config.yaml
kv_group_size: 2
width: 128
optimizer: "soap"
eps: 1e-08
Rows from block 5 of a small CTC audio transcriber, named by matrix and row number. Rows with one number belong to one neuron. Each number is 128 + 24 x the weight over its row's rms, rounded and kept within 0 to 255. All counts start at 0. Numbers have three digits each.
Before each neuron's rows are labels from the 100 clips, of 14976, where the neuron reaches its highest value: "peak on" is the class under the peak. Only what is clearly more common there than usual is listed. The data: single English nouns, adjectives and verbs, spoken by a formant synthesiser in many voices. In brackets: how many of the 100, against the usual share in percent.
# fc1: MLP up (model.blocks.5.mlp.fc1.weight, 512x128), inputs 0-127
# fc2: MLP down (model.blocks.5.mlp.fc2.weight, 128x512, transposed), outputs 0-127

peak on: /eɪ/ (58 vs 1.9); /ɛ/ (36 vs 1)
fc1.185:184157169105150077142109190118148151134141092123160091110144145121141129152107095162160127119170072121126098161132132164131091097151102143131144106155119116118115105105136176147134172148090095136125148169093084121119154117146135126128071123159105095141124090161131136134122110137117140090133164137137131125146131103118150128104106128102118139163155160152146126116131139131130148124132
fc2.185:139180082139109129165152084106135105144110130085175099116125133112127131139176141128140136147114109117112179111109147138120134101091163082151115087136130157163126161136143137108138155147103114159115119076142099145164150115141127129105139134104114067121144120121107101141145146086152129125105118135138129117139162108114133112123087141145086089109174127177173149118125100142120095138118

peak on: /ɑ/ (100 vs 2)
fc1.404:112158130135158100114164188127179130149127094121122123163116123142126115117126151136102140128131115136115088131106150105128121135116098123114155094115108119128089115130083136148113153122102129107130122127103085132177108117097100102153133101105146104069061177129102187161119113174144157113139139169122142133158148168109158109123113138131147084144120126111157134128113141158151149094122
fc2.404:131126120128154110117094127103171122164134106118123105119136101107117106054107137130080152112121092127112102178153143089129123177127143171131139138076075121126134141121109137143125119081110160133130099159117110138153114115094113116121118111140134147156164124128080139136148184129158153131128141166171097094106123114088123124095150141146170116108131074156132134136136126127129144111161

peak on: /eɪ/ (62 vs 1.9)
fc1.320:175119085145136136105100099117136157079111117128107110164108127151113125130092159147172143162122148124138096121120090096090121097147111121098171149174079164144136151147136126147098108120093171115144135146099119181126156119139126122114129156124147134159123121134117100144129103137158178133139127138174137139104123162186116111107141129156152090083146147133132117144093087119119139142114
fc2.320:155118131121127093069172124143145130106154109168114160143139119110142122104160112123151103128101153156122143125122099166127123162123117140156106130091116154108143106152139111137091105159125104113162171130128122145156145139114131158147136084133057152168097068111108159164150136119128161099167122165116136139125106152121130157171106138112118165152099101119112152114129140152110089154109

peak on: /t/ (51 vs 3.1); /ɪ/ (33 vs 1.8)
fc1.30:107119148111167171092167123100098118167169110131113159084127150081152147160091103103126152124085137157099104112114115119086135179149119099112153079125141144169127095143186175142098119124135147124116123117154141127151127105106149143128153114146119110139166152127138137112149137144136116113129124132137144151168081150125119150134076105094129127131141104081147127140116109129083145108122
fc2.30:115112164108065108140126123116178133160125100108144098130103110118137136106206138163153144116126119139137105125124166143131075122112083121130125103138086139110155150120065124105124090145134115127119125171104131091116150112147122146127152117141139134147124158135118144144082129156181141136144132109138171128140081105112099102172128152128133136135096115094121149174122115110149116154167

peak on: /t/ (99 vs 3.1)
fc1.59:122152113144140185131133078131141140145137145123095127152140144080134107162134117129181154104138101125115094118091128103135080141147118124122132088187131128130157096127146120153111129119112136156147148184090127145138120099174148110175131160125106130135091110114140131157133114137148149114135145137147164150128073129152169142140127106147108075137090167120163132140105130152164105112167
fc2.59:115093109140103112105098109116121130136173065134104143126106125193100157152136116126118124136153134120097133161102127132154129177100157107137133166101122105086100155154152169132131125130119097107097108146160159147118185144079112156090152109150126144128160120124120123118089123140139150121128130152110145136084152124165118116151153092112122127139159139100105129084144170178129152122114

peak on: /dʒ/ (100 vs 0.7)
fc1.481:108122122086111118104123137093124127166112113107111139096167117119094159138124163131123132134120116136152149092135155112117120140145143156125101085114156133105109121120131145084132160148108114143099130102135153143116133148218086148158139132160110109116159092122141136134120124182147155132130151116109161108145111116157149163126101125093094129171127176092092098150165095142083165124127
fc2.481:075163091127121149131151123161134170097125121122135162104134107118155121097088155183115139093143143119140127145130148096111137112153109128078141122184115143118133166118112180093143159152148134127084099111108115126174131117113127152124087110150126137186122140113081127133149101101134115113121081091156115097160087157141131151159136108109102101100137127167118130138144128133118138125108

peak on: /aɪ/ (71 vs 1.4)
fc1.87:174166130132083099126094141131110155143101114107097143173106128166172126103134161182126108147145133126138118187139118164077108107132139133128117101088084136146115137129109105169107124120125136094178108108122171113148087141099105126135120117116094104110135102139136144101157152114107139105104120173108145123110163090109094130134157145113103119111138126165156105113098154154131112124104
fc2.87:145140103138103103164177139134117099097173119128132125115158105117126120151192143121144083118134137130143133108116117127143167135124144105113142091106092123098130134100119133121098143139108120135125128106132128134131166160133104106148134189107098147153104169148101084178145156152138125098166126140111144147147152127184079172134103119092099151136112137147102182153112098131134138119084

peak on: /ɹ/ (94 vs 1.6)
fc1.183:097107156146098132121107135096107089135163121093120092129181093062122107099132124101140161185127133130148194140116149179120100137107149131144162102139113139117110118103158139125160128104125155141147116145139107135127122124163142111129120129161170155093121121078124102108106125095105091106123119159149150080107141108152125109119096112173148124128130146163126127137113113148160118169122
fc2.183:108103132144129136118166159137141097190110167152101099104134120143106142154134142097102133101134117104163148135095064100130145091094091157139096162109117111122143185152160139076111165139157129116145159165105101152137138136070126131138131107121132116116093122156147081111178139133145110118143101139136129129126136127132123117169115156131130117152163127124138145133139128088082142114095

peak on: /ɪ/ (43 vs 1.8); /v/ (26 vs 0.3)
fc1.312:161114176142153133115124167116131133156141117137157087107104111122108127131162160180118119129114097088109121141114118167133084116071103117135109125172179074114160121132161142127149096130097119135125184145152128124110112148130132155109101105119176158109113159166117111130112111088140132125161151107128095114121131155151117105150182138163156153124099137138158127127133148103085117125136
fc2.312:127117148149153117169164132147155117125110143168157135084150167139161096156117072137114116114128097131140113133103092126140123080118157116100173152156139128139155136092159131139102119099125121076096131150102115144138145114146158139094078151153142116115148117114141125126120120131118086159112103104128126138136102084114183101129109098170113115143112167119148134152124179145165147136174

peak on: /ɹ/ (26 vs 1.6)
fc1.71:077164117095148131087105140132130100113129136121124082135136135085105160131126145160113136171114092112126132112125134142091078113123113158144117127134158098148149135128138116111105140112140141142149139137098125101087121111154160130139132186136129159144098196087085149125168126100173133125143071145122147117143097097157112126151083129139125117129176158108176146136110138151127111140144
fc2.71:102135167114106118160115143107135119110141119192079151138117119120120093140162119117132153146088136146155104144085119113143144080076170150157187116101115128112121120149180134143107123138088152114099141092108140121130072112138165139150115121133129076127118107116123082113120149158122099117095119140103143154121118179124111128110128128135181122075152142108136117133135122145112134111121

peak on: /dʒ/ (63 vs 0.7)
fc1.442:134133129104119139128090142114128132128129144153106143146137109127172110133115164143070156112125115172143158109112169111089124136124111153093105093112148134098117115133126135115148148104140101142092101124113156123155156155142162174101145086134178093146075152096124104128114155161116158119123066182102152158133125117100110126144121128100112172114140161117087160106126094116100127108116
fc2.442:118114122100148115093123148133166101094116125084153115161132116139106145100145128177116124173138133122168148102136076138141171136150135117108131100173120175123161105099122145136158122149131114088074144099107086121104122136119105093131114138105152176108127146114137175136128096146151125141068173084095137108117110115132137164136121156150138095142158103112151141136135160141109109142127

peak on: /θ/ (100 vs 0.3)
fc1.415:120094102140110134128117109102139152139148080112141143145122114103142139157090165160118092156094141155107159104123099118123143146111136151091141115119144096115147177140123171130125138114132161120110165115132146130111086111101133120119098096167080106110117145103142118147166128149129133150141127158142091178126149145113102123080116104092099122134115083145162106133149130033122129134129
fc2.415:119149150126144140131111133116155105123143079140097127105114142121163110148147138096126139091102161105091136132138114137126132125136149132127138125135129108160102132126106155127189113144121090137058124138117104141163130108122132137164103147165184093091136172153120115100086141088179144128155149075152146106154145094163120136108116123131134135113077157159127129149175104100138105108101

peak on: /t/ (69 vs 3.1)
fc1.128:137154127118124111199128151130111160162178083149127117109091155128115137139068135099126135108162132149101131099128109105101149138096077113154179103132148096101165113128168123125128119110110126169116112154085147135106152118146142155122112129126113134139118105162114127143112144116119147109148127092101133156158084120141098096131132082146136124115112104136144176144118166089117087127159
fc2.128:117063078156133140121109074124105076134134105128105156131120178157136093119131119131113141127073139119152148112160163137161130157106120121103098135108111182115126133137126088123083106132109140112124153136132136103140136111149170094114145127110100108116149143162180140101140140127095163129133139129160138152129096110131145178143118109109120113149160133164104133134176117099144156101162

peak on: /θ/ (91 vs 0.3)
fc1.401:108145154153110139122096139081128155121095121117160158135105144142163129129099114151123107141115093091074099128122129139091110137105179158087124091127154112131148112171165116102182122131140151133142127132116132130153095103148132125129046135123110132107159134124130155107144109159138152126167122166162138107153152160101095113139120138162170112111131124114150087124155109090158150109108
fc2.401:133128164118108111136136151131164121171185096084138111139179121112107118117139136129107132119136158161108143173178124133113137129126113137142139123131150113157093108109141137086144163131174111135098142120128132089103132105128123105141149148101160140090169167124129119135110141131127120149098067090162083176147125127131119117094108120079143147128094100145167129141171149106102092133151

peak on: /eɪ/ (90 vs 1.9)
fc1.472:093104150110157127155113111157124163162120131168157097170147108134118112129119097112084156101113099079146112088111150118139128113116134164097135118142134129108156127150179122146126101106108112136169139088061142123132109129117129139139185128120055106101121104142121120134113118105147135092115122135142076128107175117148139141155171092101127113149114119129145130155099117136123105134167
fc2.472:122158136102172118138132160131104133145173133118121137151143120162138102088124101095120111115086114128112115147090087165118113162096178149168069139113139138130148155101120100157110150152112145155136112142137095164134131169122117101128145136151182116109153122112122141120107121130099130158130103158143154101109155100141112162077111125102128169108102157097148121086177133152153111124116

peak on: /t/ (97 vs 3.1)
fc1.491:106188131122127113092147146140160085113130115078145105123118098146103178136136086135133120133123086127137108141129135110163105103116097156143121101153114088117158104155138105120127137107159133114132125153124114130118146149094113136095151088123141076140161137147137110157129127124167161122117151144163181126168117078161081154146121140096113105153121113064133154163133133117110137151151
fc2.491:116148105112108136119179123170122160104172124119165134147146115122109113129108131128189165124105118116097144090161108142125124152094144117152156166119137152082115123080125111133115092107157151157099114157150151096133107129131143101172108101115093107111120163121066113101118113133109104111148117135079153134098125164109120091141132079123147168160152124141085128098130139131130150110130

peak on: /θ/ (91 vs 0.3)
fc1.166:103145125147125148126168133119095106092149111137142103121151129137112113113110140150166080134121120152103117118082123134087146143099106131073109138127087122124107126130105121068165139114138147123129155087183143125189136147115159108138150112152105095120152141155119129133140131162137122125139134104190108096130149132105075110133110141126112180136101097153116146151132106104183118090107
fc2.166:167086124118130094118067149107158141162122098122117106081114134118166145125145141137111147159119122105137140118153162100158135133157142127167106100103148142097112124155120103124076134160166113088119133102141156136114103103168093151125115160104192174140142142162147113110110096152131156108108087138130111167141123143123132157168157102144145126140099140153134113132107094088111126115130

peak on: /eɪ/ (85 vs 1.9)
fc1.357:146114151155124102120129144131163102124117127111110108143108124093119097183117118094142133107120142102107154119127133145136142144131150102088135171145106114172130124083156104147129129141122116088120108117126118104139148108063171168131189171139133112122167159139107167072169106106119140147142166117129098147157132098147143127117110125074156138162110103118123087139112144113136113142174
fc2.357:146138119155146093147132149145132137122109114117113144115135135096106135145124154078139095097114074147124144106161177165088129128147138156146086115140131131171141095086142151120128148119132156092140137128103131148127096095138091097147073161117129110111127114081087077111120107131080105157132130156102134092099127104126113158102135147112124127079108101124145152112129101143116120163080

peak on: /k/ (27 vs 2.4)
fc1.413:092090105127147111143137136100140131145182123098111127128141093101116151109107142143157158157151128124112199114121118152149117121152108133172150114153144094107101131120189147156106139139156137120126093104092143157091134132121137132121130135143144124125111113114122105137122096095154103123138123114101145139060118115136078078129162100170162144114153092103133143142144152147095142100079
fc2.413:141121131158138151116131145081101079147094163119074060119127182116151145102194143122106163107183169150159137135148142131111134129151129120135118111104104104085145133141143131131126161116103133126135126141118123131132159120114131107192117130140118147126128140165108145137157158154086133122096136154142092114183148133098117117131114119102109100123129119131192129112152143115156141138135

peak on: /k/ (54 vs 2.4)
fc1.68:119133146139126123155154124125098130128140101137157147166070090142123146118132158147076140115101150156115119113134139141172130111129130145150161128127136136132128152134117102116145130150146130150103101101083100110097149165177131158163123148159172117138113150130118135146146127144099148151133124138072099101118104151127155117145115095080110138063090120138051125083148123123144157152107
fc2.68:106103160131097140097137138145146066119134154128091131121144160136114109132114118119085122163113146173152123108110095135111144138133113144121107122112144133146126093115131158113104110102126071122140079134106148149120127091104143093159099102149081134129118116136134119087168155099124136138109120113137160119153124165156159135131156136173116082103192134083123154150099085167149121153152

peak on: /eɪ/ (96 vs 1.9)
fc1.511:082141145138130173106122152155180120118138092137187102104167108090149117123149121133101176078121066155119155127172130142121126148114165143106141128151156159154103140087123143102106116157128149127104100083123134142114101132124133106128128142162155145116103110155093109121101103098115131120088131141188117131119127105128129151152139144107103130127131114152119091134128165134185115145126
fc2.511:113169104142107139104119153119159092129146134120127137168111124116145145169094095112133181059135146125162103131099112111108152083142135115130127156116093158118144107109127094144117156135061119138153147116126086164152103118127164148155124136141126144139169112096131142106143135093095099096115131126118097143085161117096119139139179090103165123155138131125091105118138142147130109162112

peak on: /ʌ/ (51 vs 0.5); /æ/ (33 vs 1.7)
fc1.0:156092117119174111130139143140107107142114094162172100163119145125141105113103150125134151150138120119158177126103087163177076108107142155099106134111129069130114094104107135094142138126102132154124107105133117147103102118149143123114097148106121111134145113146150152147104149169103170131153090154112133160090163102148154114134141107142122099162116145177124115166105138148124113175107
fc2.0:094137097082054126135110134106122133135113126125110157115110159097098135097114071143128145140100110099115123131153153085115139153099116132097135146137146139106134137128130112108102131167154135152126099140102119105140130152122121089122123135152104177106131103159068130183098151077153149087101138136151115136145118128150133127131127156083106121160125123103161088118112157126106177156145

peak on: /dʒ/ (32 vs 0.7)
fc1.203:102107123142147148100123124124135140130147120125113127121135172127090155149167124131072136113111144142169123116108171112097130131135166142086079116123161162152112128178113118089107157164115114144118106133129112118134116137176135114149110140105131115146103089105087102156118119069121107128142129158123110085123115096161141144144180141202104149121112119119160177150111114147150123128148
fc2.203:143133139089125144123091118161147155098107117084143118137169134131156172164130124092128128105144124151137136125142127150126122105150137106167125091129121145089116142127133093156056124127120151114154144088085126090131120118100107154143172114121117144135139138132106112133089141146139178134090172163129149123119153173133083148092118085112130128170109161121126151118163188113133139098124

peak on: /dʒ/ (100 vs 0.7)
fc1.243:092125141156106153115128152124180161152164145109104106084145124099116099109088125192135137146107134076109137129148113130118135114122143119134131117114165123131134088175093131090113156153098117097123120126105154080116146144138102165118142144160177120134135140117100112149147132121153140097135117153078133127109080105104129132131151091106115110155081135116101132119165115129067159139116
fc2.243:119088097095157104155109107144119128124116126104094150174115100113114153072119155172135155114126121105171137115058151119097127093109130090172113138156137156137139109151124163166158143190092152145134106103136116133150108142137157174095107132165142099152109113113125149123142142119108117115139146124147114111171112113132128164126150129181137125126133127121114111101106185136144115115126

peak on: /eɪ/ (45 vs 1.9); /i/ (41 vs 1.4)
fc1.67:141101157075145141100153114114168105107138089118124111145167141114130122134125135134119108158145112170141144115124144164100138103140080131097139165148121120134167164134102128134126107139120108086158133118119125127057152098102156172113123150130147131108126115123158090123116097112127098105096127123175090128078125170127119196154109110140130155149119140172116113117131109172090127132139
fc2.67:109129143132117153169162096117167126092129108145116142125138144108125116096127115111120163165112091137145111123106099162160112132134189130129115106136151107165122110138126126119116132114174119152108117137152096109131138130157138120155128153125169129150108133190141158104154146112084111152180147153077187149130129078090138075088150120130119121112142135186149146143117127139140111128100

peak on: /t/ (84 vs 3.1)
fc1.359:080120148115136144108129106133120121178131095123141163133125144123133122126121117143141166101137121173127086101095083181122083091106109106151138151135140148122122093127139147169142147089134138096110136118133144137155120143096138044094154118116100109101166127151113115122121149124129098128145125123105148118150132104090149160134100132119143147173170088147140198113119108144128138143153
fc2.359:124139120105109094138133097122159104115136153085112123118130118109161139115112144155140149110116146151146105151131185113159158130185071114114117137142125152083130108145108124076095107079117109132123171132160121114101107116123089117109154115091096129146160158115138112122149135131103126106132149115127137137132124154109164120171077095134153195135125130140170068133144135150101112107113

peak on: /ə/ (91 vs 0.5)
fc1.32:087114109146114138129133088122127160136118078129135113125164166117100104110122138135103146123115124126165103116132135167136174110083140150128195133111092104133190110111163124106105135147114113128127143126131147134111104121116135137133163128132098157119144089114112111087125125137127113125126159114135210132096146139147120129082131110145100105149094138111105126126120181162134089103067
fc2.32:144111124167118103119141152137141153081097108123104126140117089151107112128108093105106119136118140152125127087189167150109121126124121126104126136143116072138204094164135155129136134117139095149144107112171099132158124107145102078120117163066179107151152120122129139153141099099156145130146122083123105112124096137102087158137156134143131136144136101121128138149128137093143093119107

peak on: /ə/ (91 vs 0.5)
fc1.229:187141108096126087153113150140167117129121086117101100097170100124093118155129106105113115127140076128135083091184131118136178149135117133156132157116086080156170119150137107151131129146107114100159123161148117132170101126104145119128135135105109110131116136114128145132122136169107154059147113087116154116106139158109120158086139109132146143126141158126143167140130118124119137094136
fc2.229:114105118130126134157187110151103112136146147141121151132118116135115138100116116113076095150117074166140146123110098140156146130117132106143149158118141109149151118144093128150145151107177112151101084127123110148158117119115143139103151091084107098099120121105116151127128113170138132156121146134105114109117108186187087158151132103124120147124097141153120158193130095129181159099115

peak on: /ə/ (72 vs 0.5)
fc1.473:126132131144151110148106181153160107132145094182110120150145144102133093133111141133101109153130110152149168106139168119180138114118143132109152215145115136097124144126127162111139125134120141152100150127120168169096148141167110136123135121123097149106140099145138143140109170134105129148158145131103114132134125116149095111075101074131171137107126095119122106135102093171109152133091
fc2.473:101160097113122127107147126145120127142129122151153137109131148143127100130173100099142107113107127155105147160089119145162103157119094153095133168151137153170109144090094112162159118117100147172114085161137135123172158132108126131138115133130162156084137159133125175076113126109168118120159112084060155080123111141130129151140158127135105099144118097150150114112142110119143140155109

peak on: /ɪ/ (29 vs 1.8); /dʒ/ (26 vs 0.7)
fc1.295:121123113124092129148126156123156161123113116116122096143100141131123115141146126125199149117118170169138173105117142147144180107132133112096123124092149147155161092161132103166134098099070160107126142131064094120192129097166115101147110156124136154146149124101130114135100163104117120118140144117085157130140114140133131118117143107171140150146154078123152143119109133104105149123119
fc2.295:074116120115149150124159108157162128138161105112124106125154166142112140139133105096114149180114082105107134127125153134153147106150095078121148116139086142151132088114151119065143140158143130126095100192129116136136141151137118093093158200105129141120169126139112122075134102105129159154138144129103142096147133138116126096115128115099145164142112130131146114101141119128112128123083

peak on: /dʒ/ (67 vs 0.7)
fc1.8:111094124086125165098122144125130121093168117133159128164123110097122135148138083147123120081113167135105138115119130123115156122124152177153122142128124137142141125179059104136137132102136136102121113110109110150124176099158139128121159158143128130098146180097137165142145152095111148149105103080170176087117111124149140130147156123191096133097128133099134141160138114124121111150144
fc2.8:129101123145127090163135145100146184134134142166150098152175094164126135135124124101132115132100122136123116168114125142127129097159140106105117109110161097101107168125193154109128121130119117148116142108126088129164076104150092122122092121120145075117170092110141098100144088122119118150153169163135110154139124131112127175134137131131101127116144134135151100124152184111114159081124

peak on: /ə/ (55 vs 0.5)
fc1.235:143181136131141105129147111098078130134112119164141124140155137132154133105144179137111149147180105169121153084121138129114168108105147175152130150098148104158163158126095108126150133090098121113113124117159144144139191132149109110130108113156163125093158123111079151130144103081152120135118137116099134122140109088165148157109112109085106111149134119113098125126123124132174132155164
fc2.235:094121091159060135157176134124124115132102101133123157139121154140110118101115096167117143120109143135135078145117135142121131119131133127151088119159096128151148126164153106110091101115158108119166119096106157139105109144133122119134064130084071134147154140132076160102104118149131162097111145119156145168125161124112091138154122156086134108138141108142087095121132128148117160131117

peak on: /ʌ/ (57 vs 0.5); /ə/ (30 vs 0.5)
fc1.210:138123110169152138123113150153111105121115109117105110171131184134155100143111120125074148154111147108119129097109142144092111145105122120124119151150112165160123144123106131085103106111178160117128173064141104189158153137088123115115111119134119118142120125131132156127169110138101113147161099145117185115089137138107118111142146129182156129141092144134136099179118102113100142122114
fc2.210:157131184099124156118141151109123141168098153154142134093103101146121101159146147154120143105121130161122097135091108132121121163134119129101153127135165098123135122169113165132111136133078134096086104165126154170125112130158151118123159130117162144116135140130130140123127094157137145129052119120141137134137085100142144135167120125155129135122133114210150140110148161139072123094154

peak on: /ʌ/ (32 vs 0.5)
fc1.244:120112093088133124166121161087132110118088098165111145141121097128121144098141079127123121132148150077133125129134079106079094116115088138133134136131147118103109151102124128105101135130112159107170105136122134121115139102145105121137152128158117126105130138099127135097145145138131148140153163143151170069108159119108162106168115162126095123140200135160133128086102142145172155113166
fc2.244:146149141142187142125130104117113107134159152169157114104157137130101129097126086145175131118099079124148128113183167144135118112080127153092098100130098112173119135146155123144153142071116115127120104152151108154122121112171174124165122116123108121083133110117139091145116135180108146108166095115170137116108120140111154090091130090133130123147129153112117140157134125147137143103124

peak on: /k/ (30 vs 2.4)
fc1.115:131124123129143123108139168151090115172124081108117133101192111124142107099161103145131115142086110134139121101103161113122123175094140117161141163126123134146138126176143132087130122114045135138090112125149132132112107160103144109130104175153128107148115138082121098135101154095166109096125141115114142114152177140144132119134169124120176161121138139092143117120152125135126133138085
fc2.115:099153110119127129140137170150157121112124104156117153127110164109124177115147131186153127093152112136114131150136078099143098127139182123100175148158130103136093127121094128163142121143137116135151106139099105153114150097150110110128177129128105144142120130146162153127145129135129099101101140099113092109112149079149105077099114129101077116097139150134111138139083139085181133125118

peak on: /k/ (97 vs 2.4)
fc1.405:126083113169119078123134168118121142137110118140151143116137142112132127139123177178129144117103120107075170138119132106129138124117075144158096112102117095112111136119112088185084140159109186118112121114142115122162134081136131131155104160110143123129143136128153144158139126095151111118109094161095125118129104191121159085140145123121104142169167133161104142109121115141122090123114
fc2.405:136166136115132151179155110137152130122141086140096127136099151139136134197143099123156103132115149140140139128093149134123129126155156100145105157140113145128101106148174128130109125112112121134132099171121118104085169070136115128153126082128108084151122136112083130129111144084106119081141177106148125130116091147103139159144123102126109091092101093141162156100144139138159150111160

peak on: /ə/ (29 vs 0.5)
fc1.426:120142163120154109126109113164138126103050148166149166159088125106138133088127098157133155131153139126129127106128121100130124185118142137156107101107116088143123129117086097102130112169127119146106138140124160161120133135108140117132124137090121159136088163146101148130172126102116112087152150127128127144165103097171110182099132144111133099116118169154143137134162129063116132119127
fc2.426:122116150105151151117105157154114132181157114117115106116154142116082148108133159142149121123141145123112162163160146143170097069091116123163110118161100113134177114155119131087181099079149130151157151117140097138122108136119144147120108090170163078139164106112150103119115121105112075133111085144124135108145144151132122117148151108130108116113156137137135150142116104081153114137139

peak on: /ʌ/ (26 vs 0.5); /aʊ/ (25 vs 1.1)
fc1.292:117123115126119086137107163109159122123113100090169102126137116148131107160121116176117131108140150118120124143120100125155128126116128095111140192087108112105112126112133112105155146164119161114124164177133114074129125114106142125108090152138122098140142152154158154170091102124143145112124144131133082191105174119071170109098144126131136154106092160143147136143125116085121107109107
fc2.292:120112153125137146134133131082145149182156143151094130122138169143108107154133082145097125122132097143079129146127133090148151171114155151077149103132071107160094129131115129078109128133164166133109113137122138151137109107149159124110111118126141141122096121127108084075117149141093179132131132157119101116171173128133128093116161140109164180153128120148131131153150115103131149109126

peak on: /aɪ/ (54 vs 1.4); /ɪ/ (40 vs 1.8)
fc1.289:173076076104126130161105174116137160144138143123106144128143133153114121178124162146089138188106112139089074104126149145108106120139138117082123146113112116139122150102123117129138101168132139111124083154134172092144138142130144128128138153176112173127151090151118110118139168116099123112136118147104153109140133183167122136129103088115103128118118115135086128129142123164153154112105
fc2.289:166128134130127145140135131135146136103080148104148149135130087134165133106127131150094130088164142120103176147117147116165112154127138115157154143096132147122165125126099129131115136077112101136149145155179113150122089125147114121111178088146154124156117102100064113123148169110129163132090130084144123141142152134196150116165142129108142118141158128146129119108092118157099104118171

peak on: /k/ (32 vs 2.4)
fc1.433:122115133120123115190121122145098131152093127119140111108143087144124128159111182161149101132151116131150135153119148122135132092117147106103166133126136103153169074133135118121154122143108151123114136135143119130102171155098140145141108126137163140156158134095143117122116164084087118114163129060103161139136147148141172111114127117101149202188111121123117133127105102132090100100128
fc2.433:128110153116118124152161117128150182153110142116190143137138137106118135116169127085123151087126167097106099108152135151138099132145130145089115131116097123116135103128073133127148146144133096116096153124119109150138127113163127059126110107174119064167124135135136133145121086164091130091132113151188117162139128087131165129139100105105123115143111136099117105160122133149153122145112

peak on: /ʌ/ (26 vs 0.5); /ɛ/ (26 vs 1)
fc1.339:078115159161139055157105145137103135122108094115148158127148124156131131114133125134131138160120163139114118152139139150167115132116147132080141163095157128119155106142105117102144105133118109144125120154105120113101112105152118126095106156181106074118112143127189142146141123136179146108110117145102078145165140108111113121112115126110165147128109111160161149128121123109110118200090
fc2.339:138143153125152197124079137153118122149144148126152110115159137138128167143094099163123106096147076108131126064102121090121170135127146148075101120157124096120126122141117128145130138120142130158173152126111147097089152148153137149148126148095096153108164096148082106131108155142140138112136124110122134126130121112139130077123140126131119156055125124128100144130120115106158122073139

peak on: /eɪ/ (56 vs 1.9); /ɪ/ (31 vs 1.8)
fc1.422:107093120121192144130136126130127141113122121147150110131161099135156137133107141131122189145086163135153114131160127142094169090132146121141125125180135142106093126089161095156136138125091140121130118112126128148134161114151141107156180138102095129141140101129113071075088095131108129144109134149144100143092119144140192097117132118086083124135105156109103110155132142115101153128149
fc2.422:121117110114125064141154138110144119118107094156094152148125112131147131163094083106119090093131097163137154110077100121154080131139102168115128115128087144120143162144122136125122072160126114100145108109146115125090140134107098127129097114148181150133124150103126117131127129165076146132123123174158113082121133084155088152121132106135122107098133087157124118103149129123144133091141

peak on: /ɑ/ (45 vs 2); /l/ (25 vs 1.6)
fc1.248:121146161145124114141119147123114127097101099127146087101187153142143153180140137128122158102126102138101111083147077112130169134134150072097153159168118096134117114117127112122077160103116124110126115099177167092156144113123140124161115092125113133123098118153120146131128160132135135118088147135114173133178167129143103143131092109134144127147120113137132106136117151126137180097168
fc2.248:135126126180097166115138097143147117119130145144112154125116134090166169141152147152163118144150125138161101158138111106099153087116126181155138147097126123164117117116157151143136164118104131098112155139115125163077079144101101145105123085104175128081114163151123126116138090143124145099111134157083162119134100137092102148144125131172118088136109147122130151128142101119152096127098

peak on: /k/ (95 vs 2.4)
fc1.353:132115068127171119123118131130122172177121161125112102105171098116138130157174063115107139142120156152124160177129171153141144125138134114087098089117102130110109143113138135181121132126144136148119130075137108162113147155127134130155140136087136152146160136112122148140114165100145119103134099107135176138109099116107132125116137117109086113066115082116111125100112106117121124142106
fc2.353:149143106120140114123138106162137141106183104128101094121132106134091116129154156123142150132124116163142122129168156158137141141125153098128126132155145126124101150122130112064122126120109097103059122141105095108102170148152067162095109082145162134102133132108161098148113111087120127140112105199129134148172120107120114127103137111144084133162159113177142134116157137125127118134123

peak on: /k/ (80 vs 2.4)
fc1.275:096144094113138138096109135192109125125122103128091128116103117096146131137171093124161170098088115080151152096121137163160137105090142142101078114088112142130130141118100059115171134096149123092112123117086135130143151106146125099129152135144087109134129138095115101132097115152130127121140142124172152152131144092136135106116170148174125138150141164156133114132127130106143117144156
fc2.275:124135130151153081160163093111122118106154145145133144159127108104080098118141104130136079138131142133118134154137114185148131091120123105106085126124104122117134095105109129130108106109102136126137082139145114113146123142125122169188152133136174142134111177159075100125127131078133085101156111150114131150187144149138143159165142105137133144104095123095087103103125133135133100136100

peak on: /ʌ/ (73 vs 0.5)
fc1.427:129159124115142087127120160149105150149100130149174144103099138124128109125127115166166157099124118126088078136154130160167198135114096186131117148111123120148091120132115112139168141130109109133127085106140124108144081110118166126156135133124153116112140145146108143144093141161151163120156164162121065086155133135140129103114105126117185098114136141134130134128116148159110137165131
fc2.427:098146173080098124127102143090092125160141144093138119154108178140098091091073129092072166113151112133129131163142187092148096157130172134116118129130145133134102144132116133118156127127114143143095099177119094089125135141151160097112129133123141131104130096129123164131141130081115105153111137120156164104158099115118115143101126130111142093120113134100151157114132154119146151123108